config.toml
model = "image embedding model"
horizontal_flip = false
num_classes = 8
depths = [4, 9, 4]
kernel_size = 3
decay_fraction = 0.3
Rows from block 10 of a small image embedding model, named by matrix and row number. Rows with one number belong to one channel. Each number is 200 + 40 x the weight over its row's rms, rounded and kept within 0 to 999. All counts start at 0.
After each channel's rows are labels from the 100 images, of 14976, where the channel reaches its highest value: "responds to" is what is common among them. Only what is clearly more common there than usual is listed. The data: made-up waving flags. In brackets: how many of the 100, against the usual share in percent.
# convs0: first 3x3 conv (model.blocks.10.convs.0.weight, 128x128x3x3, each kernel summed), inputs 0-63
# convs1: second 3x3 conv (model.blocks.10.convs.1.weight, 128x128x3x3, transposed, each kernel summed), outputs 0-63

convs0.4,177,180,223,204,213,219,178,214,130,157,194,205,234,182,202,202,147,233,171,188,240,213,196,185,185,228,185,373,113,158,186,234,206,188,169,236,165,165,218,300,163,200,180,245,251,213,185,212,283,221,163,169,233,248,230,143,202,212,210,247,177,151,203,179
convs1.4,139,170,176,163,156,156,129,147,225,185,158,163,151,246,170,156,189,149,154,186,224,193,157,163,177,157,144,111,157,224,158,169,182,158,171,161,222,231,171,139,167,172,169,238,230,231,161,137,143,195,148,164,164,182,151,150,168,141,163,219,147,158,194,143
responds to: ring (99 vs 7.6)

convs0.72,226,180,180,147,257,213,259,189,210,195,172,161,152,191,210,158,221,167,177,175,90,221,190,93,206,160,209,46,228,183,158,195,188,223,202,108,191,213,255,114,220,137,148,184,214,204,165,188,179,224,183,222,202,164,170,199,184,197,201,213,132,203,233,165
convs1.72,196,223,232,204,213,233,212,196,219,270,236,195,242,181,281,285,259,243,206,196,214,172,194,283,230,211,161,250,247,255,233,191,167,169,241,168,206,120,277,211,192,229,312,147,180,212,239,199,223,213,191,191,199,219,164,224,207,143,210,146,209,239,189,210
responds to: ring (37 vs 7.6)

convs0.32,164,216,190,206,212,210,191,210,162,188,188,184,236,182,173,211,221,223,183,176,245,211,198,163,180,230,188,378,134,171,190,190,208,236,158,236,165,168,228,286,142,252,174,233,278,180,193,203,263,206,165,213,254,244,230,140,194,192,180,204,199,126,192,139
convs1.32,150,150,167,180,165,173,147,151,218,159,172,188,150,239,156,147,179,148,168,161,216,171,178,159,158,159,143,126,157,202,168,191,156,136,123,160,242,221,175,154,171,178,171,234,244,223,177,152,162,192,110,166,154,188,138,165,178,155,183,219,100,173,203,174
responds to: ring (62 vs 7.6); rhombus (27 vs 7.2); two horizontal bands (25 vs 6.9)

convs0.52,180,157,219,212,207,188,138,156,150,148,220,176,208,221,228,169,165,216,188,191,185,234,190,181,215,185,141,365,108,183,209,245,196,208,176,212,194,149,188,307,172,161,153,209,242,207,206,212,259,202,125,186,215,255,199,124,190,209,210,240,144,134,218,144
convs1.52,133,178,185,157,152,149,136,171,205,184,140,163,145,234,171,169,174,123,142,193,220,178,163,147,175,176,182,128,167,228,157,158,188,152,194,155,217,232,175,112,167,171,171,224,238,219,179,143,142,179,180,173,169,190,134,142,175,132,144,194,180,156,169,135
responds to: ring (92 vs 7.6)

convs0.118,212,186,239,196,156,178,168,221,166,177,192,198,211,196,198,198,151,237,180,149,248,215,199,141,209,238,202,392,134,162,192,204,202,182,197,247,177,157,234,258,202,227,157,240,234,181,175,174,273,217,157,207,222,247,230,180,187,227,178,239,210,124,171,132
convs1.118,108,181,151,170,166,180,143,144,239,183,195,154,156,227,184,157,186,154,144,216,248,195,167,157,169,162,128,115,149,203,184,160,195,163,138,144,209,271,201,123,125,186,167,219,261,221,178,163,140,195,144,192,194,199,171,144,177,114,182,218,140,161,201,136
responds to: ring (92 vs 7.6)

convs0.66,157,207,156,202,141,193,254,217,126,224,200,206,242,190,152,257,214,214,162,185,301,224,215,156,145,221,137,272,174,181,217,182,230,216,139,310,144,201,245,251,152,265,168,216,244,207,208,179,210,170,205,181,283,259,225,176,195,205,198,191,235,137,136,221
convs1.66,186,143,190,198,181,214,149,164,226,139,193,204,149,229,134,128,157,206,196,174,231,175,203,166,144,175,157,172,144,157,141,215,162,147,131,179,250,212,143,195,175,184,196,229,262,192,173,175,189,188,85,141,164,201,140,167,167,184,191,229,115,156,205,213
responds to: flower (87 vs 7.3)

convs0.5,238,200,132,183,119,165,208,180,212,166,220,198,138,192,174,197,188,208,197,186,169,136,165,204,171,161,159,102,165,198,171,187,212,144,170,253,147,203,219,117,174,159,217,219,136,210,165,181,124,189,180,205,128,124,210,154,190,214,168,176,204,205,193,142
convs1.5,183,236,236,198,244,196,298,240,126,164,252,192,206,174,171,283,162,167,201,145,188,186,197,227,155,197,235,197,233,208,265,189,202,100,205,181,197,169,209,217,212,212,185,194,87,162,190,227,223,155,182,226,218,204,216,286,189,293,282,184,244,163,157,230
responds to: flower (100 vs 7.3)

convs0.104,171,237,188,183,105,172,247,166,154,211,197,212,194,178,137,244,208,204,158,183,208,225,242,121,147,188,200,285,207,210,192,156,225,195,187,260,187,177,262,203,192,233,204,166,274,186,195,194,265,166,250,177,201,204,204,171,234,193,195,195,159,137,171,206
convs1.104,180,133,230,206,203,227,178,216,212,127,201,191,168,239,179,154,162,230,181,178,232,172,191,209,132,165,193,188,120,140,148,210,223,145,98,176,235,198,149,197,126,190,196,202,256,226,211,180,198,189,70,142,213,219,175,141,162,187,209,202,136,218,169,174
responds to: ring (45 vs 7.6); rhombus (35 vs 7.2); corner square (33 vs 6.8)

convs0.6,137,195,190,195,142,186,230,212,133,204,190,190,236,176,155,242,190,215,163,195,292,203,209,148,158,209,188,311,156,170,232,195,205,231,159,290,153,202,239,264,146,265,148,201,244,192,218,197,235,182,193,191,274,278,235,172,179,200,203,193,237,149,151,214
convs1.6,180,146,179,194,171,207,163,166,225,131,210,206,138,231,143,148,147,165,187,169,221,170,198,172,142,181,131,167,145,179,148,210,173,124,121,172,241,209,156,177,181,181,189,229,277,199,171,161,186,196,91,152,160,201,138,166,172,188,185,237,103,162,204,190
responds to: flower (100 vs 7.3)